{
  "train_examples": 26041,
  "encoder_arch": "transformer",
  "encoder_mlp_ratio": 2,
  "encoder_positions": "rope",
  "fusion": "cross_attention",
  "decoder_layers": 8,
  "decoder_activation": "silu",
  "decoder_fused_qkv": true,
  "lr": 0.021,
  "nesterov": true,
  "steps": 8700,
  "lr_schedule": "cosine",
  "weight_decay": 0.02,
  "adamw_weight_decay_other_params": 0.01
}
Rows from block 3 of the audio encoder of a small encoder-decoder audio transcriber, named by matrix and row number. Rows with one number within an expert belong to one neuron, the router's apart. Each number is 128 + 32 x the weight over its row's rms, rounded and kept within 0 to 255. All counts start at 0. Numbers have three digits each.
After each expert's rows are labels from the 100 clips, of 14848, where the router gives the expert most weight on average: "responds to" is what is common among them. Only what is clearly more common there than usual is listed. The data: two synthetic voices taking turns or overlapping, over music, noise or silence.
# router: slot weights (encoder.blocks.3.mlp.router.weight, 16x256, trained with AdamW), inputs 0-63
# up: expert up (encoder.blocks.3.mlp.up, 16x128x256), inputs 0-63
# down: expert down (encoder.blocks.3.mlp.down, 16x256x128, transposed), outputs 0-63

# expert 2
router.2:131139160181135130168114139104095151160150137124131144015108118121148083096151141155117170094131099115163143134092123172134130123181139073079117158121114059084124148089085148089203127196126134
up.5:150167076112134106148103214146129115133185107112102126165040144171127153123120154153060149181192168154179111161107164147125133087116105170212173106053120114138125120101114187130155108176113103
down.5:102112088120120160127157186155153141116118092150155114163164106116136163139135081145112148129148184167164116153142184096100115121172133108097108165115139127154132116153154174091112144125038150
up.6:153066110060159098201091141106107139164095112115148130109149138140113051139098178126124142153101128125166090096165161119096081106106113118093156052193066148130094135169102137185100152169114126
down.6:117076093161183096193149165090166137144114084127116069086086145138171157073145135114149134140180141188100138091090070099140121107109157185172115140107106108117024135122143096155136075155144102
up.7:163128149123166132158104095082160156175196145102135133135202079203170128144165127179161116096130118122111103184147090187130130126147095113073098107123168146092163100230129138103127119101098166
down.7:118175158107149085150132173108127133064078191117148153101135088086056117116152074062114096150120068117140130148134113119127172150055159165164137182075131155077152152101128118115144105137205184
up.8:141178170152097155117153120169094082099161099109110105144141160156171128101135108146144124091167129120157155146108180149183122135156135164060081156158112169197141175104075096140180185090123134
down.8:139145132087111121065112102097107130067173143152129200154180078134151134089147154149140055137155163144133164117120123180130112112060145137123164140079122188083140093126136168084116107144116118
up.9:113037105149156140162060113118114180117178131114136099104121113089098104093105137137117114092114084109159176133095109151090145166143119151132053163204098100112127108107138038127124113093171075
down.9:144108141146140102097169159108064125092154154127113099117118166095116131085117133082075158135154112205091135163128079148120108131131129127117182156091131080147149120127125115197101109143135135
up.10:160163120105128161171108121151107156190201141104151189149126121127166101125075147164109129145110143117114160162087079085136128086155128176118107044095095173104104129141091162110129108139119080
down.10:087097127135156129092074136154124095138103147095112103117118123075084141144078070093146107142094132122141038128110169156142096120184122207137180110151083134031060175154135109116147117127107125
up.11:094147087126037146173096126161167134103082102148099098170110172118131169175117109128127133175193186131174118142160152132144098142166195138151118198129132132205105140138185123155052081217168139
down.11:118082119121194090111148150118130177187131156091070135146101100197191135140111149045055105190132136159132143126112136138152171146104136089098125148106104119096127168088079127165165149138133192
up.12:105096079143104114155166117135081159145109082153118128116161138125132114133115145153159202098150139148168075121202122176095114106076121127163113112129103190091145127164133128124187102129119091
down.12:114146142147168126081139125143170097112135133149081104126170096138091138116112140038175171080142098125071188091142059097098153142153122095112110149131110100092169107099150128141161139153085129
up.13:072093141098115106173086159137139089137112117119091212162128073128132106121134176077117132098088109150125134183146095207118106150145103138097152183112118121136072114162136163143091081096105086
down.13:149160128114122156075170138147144180146082088117176185100224121135134193140120115107087136110115110165151107158185152135125100097075153147192120061108149151133089154155127109117140131147049114
up.14:149157076105130164146153191119094193105109131131172146142145166168181136141146157078160053134086140124109108099116163105136085129110118097105133164149123127142114099117075111118147118048051124
down.14:159119129170126099127156112146127143097110155117110155098082114120153114148114133092187111131175093111119160139182082119109122142128146182147102102103141185241129184149091107174122119157085167
up.15:103126134157083155156124074156092122196136149093130157116113098109155098128150130156136118131074106098091118088138123133096145107144067118208191132075120117113067131172167169143094137117132134
down.15:125089126090090082123050147164104117145135151160101126163098099125144107157152127085103160118091140125144140157061169117116153112095144174112165135144107105089103158147106173148112128126055116
responds to: text has "bridge"

# expert 15
router.15:125102113138205131136143108174053087114093135138100072089107147092101127156159119114086149090118121144148116060150121135114142096098133116152107094116092140141139077115119106181168174097115105
up.0:119096132120106166136152171125135119139180131105095120170125165151162165140097134142157103143146093136115183043098128063104122122184080121107119172144140125191169095082113115119078087157173158
down.0:106106124132112102166101115118111171117102162154061128099108127093164115119107121112060197067150090101136082127145151115103100098115176087117160123092143130147127105096081094087151161142096112
up.1:133131132147042145148187105168143141189063146154126184111127111143138134118100088118160111123129079147159132108118108091121113056088110146184122100180109131131164170129096104085129168212108135
down.1:083090137128151088156079127149147113117173098108171093112182116119166144144106135119145136121173151150080133110123161159159107188110127139077117153119137082121112119166103162148107061071142084
up.2:119183128113137154115129118120149183149129095129190134068141131141130153115127162174157115149174159107102176133163135131206182139136085146149145110145109098100142092137112117091120100053126134
down.2:120135114118117106154101164126134056117149171151120140168121128116072106138123150156109116116145098103164113136138140181071099163099137137130146118139098171132150127131086125169081122210124087
up.3:112158146133070104125171091189153185127079123165196175121129165116165127072115167169120093161147123138128151141112173129231132132175102099107118058108135064125161136097117150051137121138104151
down.3:123117167129195118132057124132123120115152142087139166166089097092170131111170069066078156147138113109108149123099109108112115145111105143051098155154103141147150148160171132156114110111138090
up.4:137157109071162105170108158159150137128160092126098112152128146097148061193124120166124095086099133164116128113124177070071093109132200120134099123111160153184084100196140140122063157093061096
down.4:178106160103125124124158099147151170147112133140129140163169097178055145120148146163172186131178140066129111086179125116166088144084090139067156079106127161082194179091112114094099165152103152
up.5:140154120108114155053108127140147123107162185108117098125099127124116129152131107049114069135198122160129117154081175108164155141110155158045172094133151116131156065129170068173055092107112122
down.5:104082124183117144134118152089142187078154112160120165178117087122133108131111157161144183106118104118119050134135139132125089175156120138149108115114091146142108155109115155126145150213130171
up.6:083104124097087092159118155155121146061149092105184126079162128113157096144184122178147132145108181189102199187135087097100122131140072094156164130130120175131163105171170105202112159172126130
down.6:141150146112142175177198115157134150168121105092118147155151142130103124150116046168094107134161150156183159123101165152155123116122180131136112121123208129135151109162063180134161112124145216
up.7:144183090129176095157131124121108175122141133113125168074121173074112125095162115106106084098093136179134092116140136125202134142170090104179179168111098183099131117107124163121105119148114162
down.7:099117115139079170134137141143193078176125115102168126100137160179084166134110143102185183134145056084099171111176114099119141062110096156162175104119087103103138123156100125123150130117167186
up.8:128124177110121110131122088113110114133167131136126166087088073133163131174159124105158149148138127151161102137117059147073107095158140190096102154104057149170103141137137117172172178130119105
down.8:113148170164093130152139161096123195145092109094130116161167104149089137134083177133106125149146127074127107129131145127155130147191089124158160119117171099088139092082123106115148165117085133
up.9:176090172142137135109132153134094179159105180146171068147142127153136115068102111170156137107084170144134183125145111135093158143138103178128114146155138104138164149132155105146163159079189105
down.9:124168089119164047121142133064128086103148103070071146126140152082148133168214133101103109154097081145105116113119098163193091125063155144160109107119090175129108088158165165168142154132110163
up.10:130067160147083109129180167155072133156077144132120133111151124173134065048127115105168129143152113134119144084096142177153172124105152109123071149093144123131206081064128101113155148152140165
down.10:136046099129182140104058129092150118103157112165104132140119128106164134152116159105120121131120128101071154137158139169146159148104148143151083150155126103114073142119126133099115100066162088
responds to: thin (high-pass); background: none

# expert 10
router.10:189122163170156117162112177103090114146096136163124166145131094192188100139118107088142090101130094077140161083135204141096117075159119076181132143119120176162138144122119106115099058197161113
up.0:086129150116122102127151125104116084153117138122101165180127113141100116072093180215152143109146110169038209126153132108108150141155154171088178178153163090129133154082061116115127127081119118
down.0:117129104107113135139120083115162107116103129131112116115124077124114164124097128170129152161076140108141121076138165145158116149134078175145141149132099123156098102133120117161130142174126157
up.1:112128156159150097147155133157112068176097199138146089128169144093061111169100154181079077128146166191116100077120084072122127170187176100107125137163068086116194098122143124116135185078124105
down.1:100132160078140165074138170118146208105102133114100169125087194110101094081095118134075130102151087123081107194128125113139168131089134121110169127093196139149117100057115129163062098143127132
up.2:088161102128096155112107154095138062100099123103133120123134111117137145124166163124144112078147111107133152148216129113173202167135098164186080138070104048153128094105090081105159183125179114
down.2:128117087106096165103141135116152118108116158155118102122124095126132160133169119141190126105083100149179176155117137120119107129132132172126120127101106162095151084166162123151162111225169097
up.3:154118151092112148164142159093163162194135166170096106092128098091134149108166100079115120124104086081097136121097134092112101091141219142133161073145124079114144128164104161136120067132094156
down.3:186093110131153165133125165141117091088184095094054141132113120081200151098140163147072138174175210102088120153131109197130192195111074150157081136098168100135092105084097151107135113124213153
up.4:116187117118162107131135167144180133127116138090074135132120126126135133113139113089106166126235104181123100153129100147117154147087143083163108162186143172142159201133133114112203143131111108
down.4:092115175101129140133158086142160126125165172105149078104159141147085133133166126121162143128135133149083175149183092141112168077029132108146147105116115093111141119081164088145130111065157122
up.5:183098175186109129113133162213117102172143077165127133145132129076147061135150103152099174169140149137141086162146091086109098117109133122137061070162157131135189146095135100126129095153153146
down.5:169164125084113111109142136194160151118078138108153125107114202118091112108177178131162084156135122068109143133104101112161097158159093104134176145064079112145111138104159113087106109126136189
up.6:097156150134111167118128107161089182121134114087114168114128111122103119092172109149137191150100077062165114076115060144171128193109126075105075175113178110136161151150128162144114128119132161
down.6:111059148151140079150153166153114120106182090060152105151168158064186219103098182079187056104093105114146128135114131152135090127097081141148086147146184135135128127202114122137132189120090166
up.7:100076141109170189177105150134118144155119172133117133099136112162156119137131162077098179152124146111121146120089114124070151111142116068172160117101077112074093147115142143161173156170118097
down.7:177129121200099133216092152104050092193156125210110100139119090151113180136090152127175147123146158143130109059147145129135115096150098091124096104151110127106120151173170091131089162142112136
up.8:080078161143093104163150171139151124094103135126164124113124183140105165140117152169128090107119090086115129111129043132062149067166118123136137149205117116159153124177193099132072157141084174
down.8:106146171118220168124135132178123138162161183190148104100133108153126072191111140096123156100108091154098093110144131137103083104162111097096111118105129109165099135099102062126136146168145108
up.9:119148105120099024139096099145075138043120075134137142150097132118132127149175127128152123151124116168114109113116127149163135114071131125148159087214143154142121157094129115148167082129118134
down.9:111092164183233145143120127115121106178122162123156157092192073168131082096168075104145130188078104202213105105128119182086110154149090100066130111157129163073142127173149110125170147133095153
up.10:109161148133130070125110096126115147125103097141186140142146120159180155190150204165118158109143154163118148162167171160109097134102189096123106140136139176099095080112132137151156100144094118
down.10:155131108123130221173140082145133155116177134127139114108157124114163165176155114194158125110127135107134129175088125131144133095123090075077071034114076097136155136093080115100137149090097103
responds to: text has "usual"

# expert 7
router.7:168109095093098130097171159155171123117148145109129101133136137152143159087171168145162166082130157143110142136121167123207136131102106179145152129104121043120085105158162137124129067141122133
up.0:044119192097075127080131074116166173132085182118081136143065120164174108083088068167130140153150146116134074166146103112156150121138116099129103066158117113163139114181151139147144091154130117
down.0:148076097120221122102107163103122098128157140163140141125072075178131152156087143168072104114116058148173059144090137147111087155113118145138134125148102172139091152046083152153188088129139111
up.1:149135166172142153143153124160180117121110147129178105101135129155169117121134171094132154143183119051131146140141163164143087113160103187096106134110142115187175120104129136093174100084111154
down.1:153090129189148187172096160136124176092109112143102135173145131159160152189151135139083157137140198146170112119074158112164124070130069120106200142075097126127118161094071129124092149057079126
up.2:156099120098167137148073087089108135091088123093130066102088127164084133149126090205140141179095119119151189164108091124107156108095126166056161123074132073153101090119116159111093089117162153
down.2:094117128074097112146184146143148100132075172167139086174165095159151149099094110128121109128156221162112089153162178163116135144156154059098133110106070117125126164127097181044139094143153137
up.3:123086116150164103078072096158123127152131149112161155133123146129098160134137127104156126113093072144084153180146081120144123147094193165071069105112123091128150166142124131134110158131139093
down.3:149123131131111157123181062113097186096117092106171094091152141171119102140086059116125110098081135150106136159167136120152035124121065142104115104116107102174174107115113139159081136075160178
up.4:121134126146150146112099063135138117152123168126087083124090084119159103169121135155104121158110130058049109090133152127111063144095149137153100151116180170095122100078112095109151147154131158
down.4:149118118105054148113106135077097134132124127091062172104150128098153111164194169051102124067144132148147140156151110110078104156082111150085106163122167151122104062151213150057086095124118123
up.5:107124166155201121106108141086078072096134130132104121118134094161171115136072151130174130138123166064096151167170030157163144109108126116118149149077108120116094090175148128083147094137188102
down.5:165128188146060174108196173131142085134105139144094113077112151146147129125117143130102171120152177145078123221089145093161085145154154155131125181128123162121117097140167158153145134162115124
up.6:076092164124147073072132077148135170035127108135119138136154114100105133110123125145113219128133155097147142157139094084097125194078134154084131072087124135179131105131102106159109156130121171
down.6:156162145135064158109167088171067121177165175091129185132144144178080118119105135123164146188111109144164136200120137126101060101141132073126149137146120128127142116165158151183148107115093118
up.7:150086168108132198162125091145202072114215153125127098124152083153118106120130130087164142099090074092126145093156171118075189125107145125124157177132090104119136151153137166160136084129186125
down.7:091079143089136091091090159150126118100107100095148097128143111154164167148161161122138057178080136125114124106097098167141107137127196053120126111132137165131074133116184142076112096135151142
up.8:186155128136108131140155119182124116181133111113141124118097102171131087152149141155158130161092146176122167163143140153147070115207090184122074142200090127116129080074126104061136158105099180
down.8:090123114084211056102134111172139133138154162128104170202104176104119109129101139100137102146115075121159114172164146141149131103132126092096082088074093117126130179126111128121150136155106082
up.9:121118125115122012163150177111180106106133085112096132097156151167151148116101066121081109113087047078089129087117161153122091143126150096114166175134152146167116106110164155078112146116110107
down.9:101104106127128118100087110069144131085120173144108163092105118140088133094111105139100157113154211109103220139131116115136164131125132139151099135129125153116112087135123105137172097124094122
up.10:136105045136115141128136131119155174078134172139090138101112132162127117083083180081174120133135130169113152151096116117180086120143130117163136109147119209088125066151103150108080103147135082
down.10:197111138132141085140092180121148132192190166124149138118103108101115062173155140160132122086136115115123128129077179163145094145149159119130086128168120047097117177127127072090103180084095131
responds to: text has "shop"; text has "shiny"

# expert 13
router.13:158137137091139146127161116169174128114165132098126154107201071135222112065136086125188173146147106087151118093141122200159121157111159131105145164106179084126122151171146125117109151089164074
up.0:152150163111135094118142138078106152139109079057110118101066134173150096162193102159128122077090157098130122101134112132132144118114143128176109159147088101164197109109075112131136174102096068
down.0:120108155107117144143107088153130092127142162156192103077111141098203186151086135186119099127143135121089147156136194094083122111066152153133193113109144103091092141102086167130181115173140130
up.1:135136092151118167096095111139137173154134199184146059154077116169085130155113141106113082129135130155155126151169132107118115110171138160136138098141105190144117092171120162187101095137119128
down.1:193148105120199135172147127124138069076129080087155130123117120102108139157137051085150085087113079112146083161122106166164065118151119116099126130186114108108074099115156148107196111129139128
up.2:186153121137093147147112065088108119091167089110099139136115128180083145153056113112132111111146149127125143122164127213156170090135187123153175185083119092128075169181114175131154132126141109
down.2:159093086185158164118114189112128113126140079125120119115178156130080116101107133098086123126143121154075122120112100178097125191135063165071110177066174136160151104074095093108129155108138158
up.3:160077140099114121110113134082139153163117125111145134123145139143206160131134138192115149132109115128094155149141122129114094108158197145120151059113137154103147150133126108133142119073166072
down.3:124138104153142131156051179097163120159138151104142162126121158181159136152171112103113188122130156126133118136133106126129131169126097122117126131197131099100106125127194095109142152120168123
up.4:110157175106139091154116114100151130189133075126163068052095126107113129088084117102124128208144130138140160070119166155127143122130132159133111123157140095103107100102165119136146061148100099
down.4:116098125146060120152151115105086193168085101120123138127189134123198171097153122072082149118127186110212128173117141085123139122033147148108165093079135193153195119187108086129152175099096135
up.5:135113163148101145089161128062079117161102149138149117123084100108112122097167189136146151145140129133141128096095115183117139096154149173135079143073142126126124105130122109117118102193122131
down.5:116107121159158118175131116197146145147083163062079123139106080104166162120147056083140123165097111061143124203073171080073115113099108145120113133051131134100148098099139136103166132136143162
up.6:099094114100184172133122151190174098118073119179143132168156157156135083114112173100133147075128149126095132145141109082145140131120077184201137141113080116152137138145140155147152137131088128
down.6:126136113161179141069121094086112125140119109054142099133129101194113124109116130174097150163151115133169133126095092149134125172125141167155133116072183161153141049106113165080114095135112152
up.7:138093098137139094188139143078152081084134117072102078138115137161087114185140170102102143115195145093161067164135149119099104150116130152156124145115101136125116143110084068100199108094109081
down.7:122106130167157096116044113082144159131125137105105103112105141123115152145166157096162077111122106182147183131108098067033176198135120098084120072077134138142086096048185121143130104146100131
up.8:140119156133101127141155095135098126142108153108174158117168118119125174144079124124129100120158081169152192138061099110168158122110138091148124117143114122121084129111103106149107170107114144
down.8:114116166158128071123118065127165091135128116124102106158146137107139116106129078200135072125142111153111113076138124126134082072130170146129077103129115167121154108103097075122159096089199110
up.9:160130125159087158121205148155077148175130178098121096190142129175164095146169120093090176147139123039138086134117128139132134097113152158118165171122137095088184244149186106106126170136097144
down.9:171097123063087151076129133142103100077131106113140149144101089115138103146059102147174101183200187139135169135214180133098140143135137099166089126107168114135158137117180168116118123199149145
up.10:114133162132174094131182165067157143098114115172165195119149136166178131153100131098078139136113115082098115125155073125135133110186176172107163131112069100107127144109137181036104156216116163
down.10:107097118107083178127086107158165097112130152141087199085110127132159133110154121110172179082105097093128100117114088144121129097101098145101103069076105128150191135107154142154121143146040125
responds to: first voice: deep voice; second voice: child-like voice

# expert 1
router.1:113149112115142143145069142154128183181113090165143101157082153135193109106143087117108141123125103145108112142184144109113135119104093060188119092184148132084145112164078078110166116000062093
up.5:103165098118151133130072197120124133178131155165129093147061180112149119077159150151116041164153126188146090097101156123117149151116128168188144085113097121170108120086139114110142117113135176
down.5:152178192161150159090117120191098134122108129126133103113151087137126116126208123161136129120104133131144077066112081116157141157157150100164112141195156120110145082086110125113113139159081060
up.6:139114077148106102211154141125140126062081135180086124084153161093156186154121110133161126121131083105098112137127063122170115106093127106154078132114111115116109175129150098128094159119140116
down.6:104073087185130164155150108086123115140117135178166114074140101141031097115090126124103099121102176050127133071114134160148119112142118157108151142118143182145137134156114176113110098138118119
up.7:158179126167157064171105096125172052129199062080133089102126129121109120181121123145194093117099077098077126099074112154201118171156134119106098074092152152195131096081155109168082188116119140
down.7:134190097085150152200141149076168107128128128130106209165143134076115109112067111129138143156129136041087159188092110142083124133026111122124178155132127126068096132108111127104105078110098166
up.8:071147201116111090177115131104078107126108149157084147140146089142090093150180158089125113161118160089117140131095098068143159094089132082136139117066171118114171128162158159149085100099119113
down.8:218111108100142110103173099146130112149182134143148157116148119114124173170136113103127148086150090105135118177081148120096098148132135200147101067127131137083106137139122132168199134075113068
up.9:134084173138140158135102089163081113034135106179208179099095057143145125158139110124125073111069122153187151114171094094105162152159109165073129129127113132153144108121132142124119144154131145
down.9:114214116108157147127074164099085108154120124145067141119092089165167087151118172127136118163089097168098145145065161112124067153177162123153107144124178098142077078126162130158140152157160114
up.10:095110070114129063134084105138106135105099157120134131108081126142059056143135157175191135090105169072130102104144074107104138134136104150153123103163109163138133047118103104119091172111105125
down.10:129142145200124130175129094119136153179164128149130133090122078152173122075114135150125106121114077221139183110119081180158152122178145080119122136131103132109160130084149190164147050123099162
up.11:129108158133163160159112113160086168113135110174092128139053123104146180157152083110134131179056108126083108145079093158166033133099180074157130133103119060136098158136114207155138142202078150
down.11:183130097107077054106123162127107100082094128124123100182131146197114173060128116162140160104180146136113132163191151104139169082117167166161104119182090158147165163111155085090131110178099154
up.12:213130059145113115143191089107169132137110135127114139084160115119115162176105111139124154120111128078103165119179189083114123127103127148100086159144159109130135083113114124121102148131086157
down.12:098081161113113133132138127155109140157096152069143101158152144150175129116101096087086157164051094120070087149120132119103163144137136136110144180068115111138114145114139132104072128153194165
up.13:153102165084142109084062078145180108161095119135133133078202080166101097110045047082138166128071080103106062110132086143125129121112121106107108142129114034123087165104107154136123106055140134
down.13:112145106147118049153110152096113178105115105137090152104149129109155155141178117150164055051095109126060068108133144164135138133147096190147088159190087140147193152110128133127165166126151077
up.14:155102103161113129085123096147147174161138088153169165163064164140156129173144140129135155141086174098126156151170171167200168146155072094136229109080088103155112104175111096141152098214158124
down.14:134143118092129176124110154148155110091144085161079120167196168123246159094131091123120134172156121086067169125080113141142146132173131158143166101139148147145065144115094143090151112103149185
up.15:112105115149222110074097121098076141071160126105085142118099185149178123108197101107077132106147149114080105149074029061144132101166101087090151103111097146103113134122100096107088148108057174
down.15:115111148149135119119072109132161155134086090099154114134112111138103163155144054117163134129119128104183118134142107126134061117124080116140175144196069125116175154100158108095163079120177119
responds to: text has "works"

# expert 5
router.5:117095117123100082144142078131095147115080128110129135048095130111104171165157107118153096117098143135160104151064082130127136168133148175150110128150112108097168090101200105182110121116133157
up.0:105037118159124090084127152131087095126187110099131151148093155102112109185101161102123126142066035152082124109166107121097177155120177154094137153139134096180177188130087069113104105113130104
down.0:176204154144107148115167125124156146102063191150147096125162126140160142103105139170128112091128137059157078165179157102197176138141134140123156179093165173133178101082180126094166084104118089
up.1:121110202112131071191155128154114176138077116119154123131067156120199146136130146135162113149110148107136078138126055057224140106095142104147157148162133131127151132115074135126083167104101141
down.1:124171090082088128137176071164157092065130110117150111118160154110108183179138059091083096068118158117135066141173151165097108106116160176097121122171101123129194128131152197108152098191145150
up.2:126163078122156115135132112167144108152182160062088145122132123106087099115156100147170185150146112136119160194123114153050140178144124128098151183048107112161151106080143125105107094157106160
down.2:140127203124090129150116110137129135105133144141127110115154083121189132124099145153095109097136130145108132162175165079113103109043097096125114123121152146104159097085054193108192184090066103
up.3:144163150077104122163071127198135095103169139127096113092096145085128125124118191149126120121125111133183146056141137102115109148149107129122177164090110138071129067137190209110127150129100076
down.3:145039147102140077125120109130138123129123117089146168123132142098126189063147107132095130107084104079143083131130107156117150105088112138139151110131131141112176108076115068178142121100147117
up.4:116120155083097153169116084129038152140147165147181126167115126131146112096167151065127067055151088159154111158144078130197130099145170188055110114131054163079172137119085073151195127122101112
down.4:093137108120162161077130137163123082108097142067111138120137077137134124187108080191164086188143137156118050078094180154124101156162120092159046124097105100062158100081086176087120164139178105
up.5:185123135150109168115135096141150150152125129153120180112137160152187179087074123154144149132169167171119164115110083135127181151111123089191143066149116094157111134072124122091148107149113105
down.5:155111117113134093192125162142139110152074143091119152129175190098086137161138099141140105122133135144193126207128109082126178134096154121143137120091026119177133160138154130167155104139166210
up.6:165120065123113123118136101109107149144172017134138166120115148141103125137145135140157155155110124110116181142130167091151086168095138122131170116091089146121118136119145180134120077063175161
down.6:121167191145082118117202082161102155133099163168153081099117127183138138102145116112134080056107069150135050143068089092087142115161161167122121125170163191089160176123126158164182097147136119
up.7:112194159146173121091131150138122102126191083084102148145099106166139111148206166094145090092086169130100136085047096131113150076146143117136087173104166165147172030081081113145135144117163092
down.7:090127079057135155130162158106070123145170136196168096131137120161088137168073106161167132120102109156131153153133102176099110156158146173056151073142122104120071174206106135129096118110146118
up.8:135191091158130078091127103158115102212140122116121142068114110132170120118167095120148086173036107104152150093145040071173121127107085165113119095116121101152121106076163087131134109126096165
down.8:043139167075170152141112094173127142098057078138141121069096128065167185084112104136111152136143069146146123165079156161130137148108167087138078137066124103160142129141132111085177169059110079
up.9:149181133095130147078094126092138131208144094151122088061095069050122148144147111142134044143116105161043169142106081142117120103123111059170064110112153118130120126099151186148140119130161157
down.9:108090144180118097069108130146102129105172179134081112104147126142093057137124189132143084132174187136095122073144048135218151212115136157058096188137088145139097109130138075138170144148097145
up.10:139161173088128098146128080075158103088119166184168124099092090123166139114100152193181148131118123125156147102121162135121121137111079155126130094082105059116126148168091109167154103088117104
down.10:105140095189094124132171124126145147133125169128182134138147186117144087157079154106095128170145158109138178129114121172137074166091084202184156142122137159119160135055150132077131173192148172
responds to: second voice: none; muffled (low-pass)

# expert 3
router.3:137162186081150126055190124156215093170124078082101153152116124157118192144131122139137131201144152102137124133076106093191119195103117111080157083076116087151078107142057117163111160082119105
up.0:127183127091147098175096097143113147054112094139127142136112184103146160125138157085084157095228164160118099145127124109185109111093080096162137099133089116136152157095171093121206115122109094
down.0:118062117166106095149134158115171148072195145170099093100144138099135123123092087116086155102165142176077165097185129114096142093108076170168121123113139137110114116134113079141121125141093094
up.1:172094170123131143181097142161094080131164114105132127159116095135116142101140146084122115168113142142129148137063159140120115118126114099102149153150128112126076094146138105168182169120080095
down.1:084118115113116144100176162111168114132148170156124114129118123173058111137098155174134117133153117078149128161138137135169125162100159132093153115092073162167095135139178144108218095090135117
up.2:102093095148152091081141126160074099161096182131140147126122192110119127096064117130143151173118166108079109138135099134144117118144122107107068087119130174063144119074099134108151119148094176
down.2:129175073089115148126141099137137117141158134063099069142169151103173157153129193125077154103158158197123113121114085123134161168144144130154112119081067108147106155128161122147122093126161159
up.3:182174135111164119112110134144142082164096129073095162094113073086099092116135145156118112114096086097150132111055153136170163159075118191115084127105110113185128135118199127138168165147118101
down.3:169119190193160115150152183122076101179137089167119173153146107134182124107093119184176126129108147115092117107157095160104159163122128143157112143164112188109148062116118087189108119079149101
up.4:120101148123099059119083131083173109118114162108111127116099165187101158087087160111133109099145131154154122150138124039146070141155084126108109107161234146065146149107100107115092155152091111
down.4:172116137104107133158122121135139135093122128111165207115127090152130163172067068048146107133115160142116210158180172133065181145166115101226128124186153126151151094174199140164104103139126112
up.5:124079125099170095085106161102134145121136114119144158076093167096117137159093101091140172151149202103061139129109139091088129103138100170127154140126108148108139119149148140128067178125113056
down.5:101119144067137055137173212142154118086149098133085112163115135115158226105103087179149137155168102105151123104139101164157107174081127128105110171116125144153158134104144143113138084129162104
up.6:160092204160174159115161162126138094089183162146187136169106151148091093107121129153161133164135205136145172111141107091103136102124102144143150118131090122149129172180206115157085110144082123
down.6:121107096064082099084157146161105100103085088116045162142141095154124110153179152097184177109148122135115169156100111118130129157074127120113121164073169080065125130090072143079164088151119174
up.7:102126152129109090152138138132068145172093070119111128142076058158155091115124139116169121184177106112146064073175117075133062125133071163149067106114157148112103132084087128144124139157127091
down.7:132155117140120126103071100163090196123144116158137160148085198133120135118066141155121107141136131129122127169116116164138132132110116136161131126119145106139172167140131153111125159187099121
up.8:188172152124146126140086142085171123063200138170137129067167105123059140135127138140179156128162123137099141127119159170193121181138107128125139129151149119144056106099133102106161146131091158
down.8:152120121089099118113139121130118205120150158143154115158121111089190087121108100156061146101158144118151151107074117138123111170125132129140144097149167106171075156086182125118116149128138108
up.9:088126154086106121131176103078133087115125145076147103180105134155090125139049117059100133174154121140143123149108156110165152138103043094102170138139136188181125083132051105150100154082186129
down.9:124106128130123150178088131098125171115139090138146146136162134134161102063168139138145097114117133092140134099174153163142092134176135113143122172139128078164103149119127155101153139125139162
up.10:176154169161126103090136144146182175135119172157142141092083123160152112140090158100189129074141208117136159118174166125117132117104140144146125132108150095117124072113140119172081145176166112
down.10:174135119142094145133119069084143142118155093166094108169158042178130129102148185101105107121153104214097124139105121171097133101103160104152092082089170202124157087110128179132110176146073102
responds to: reverberation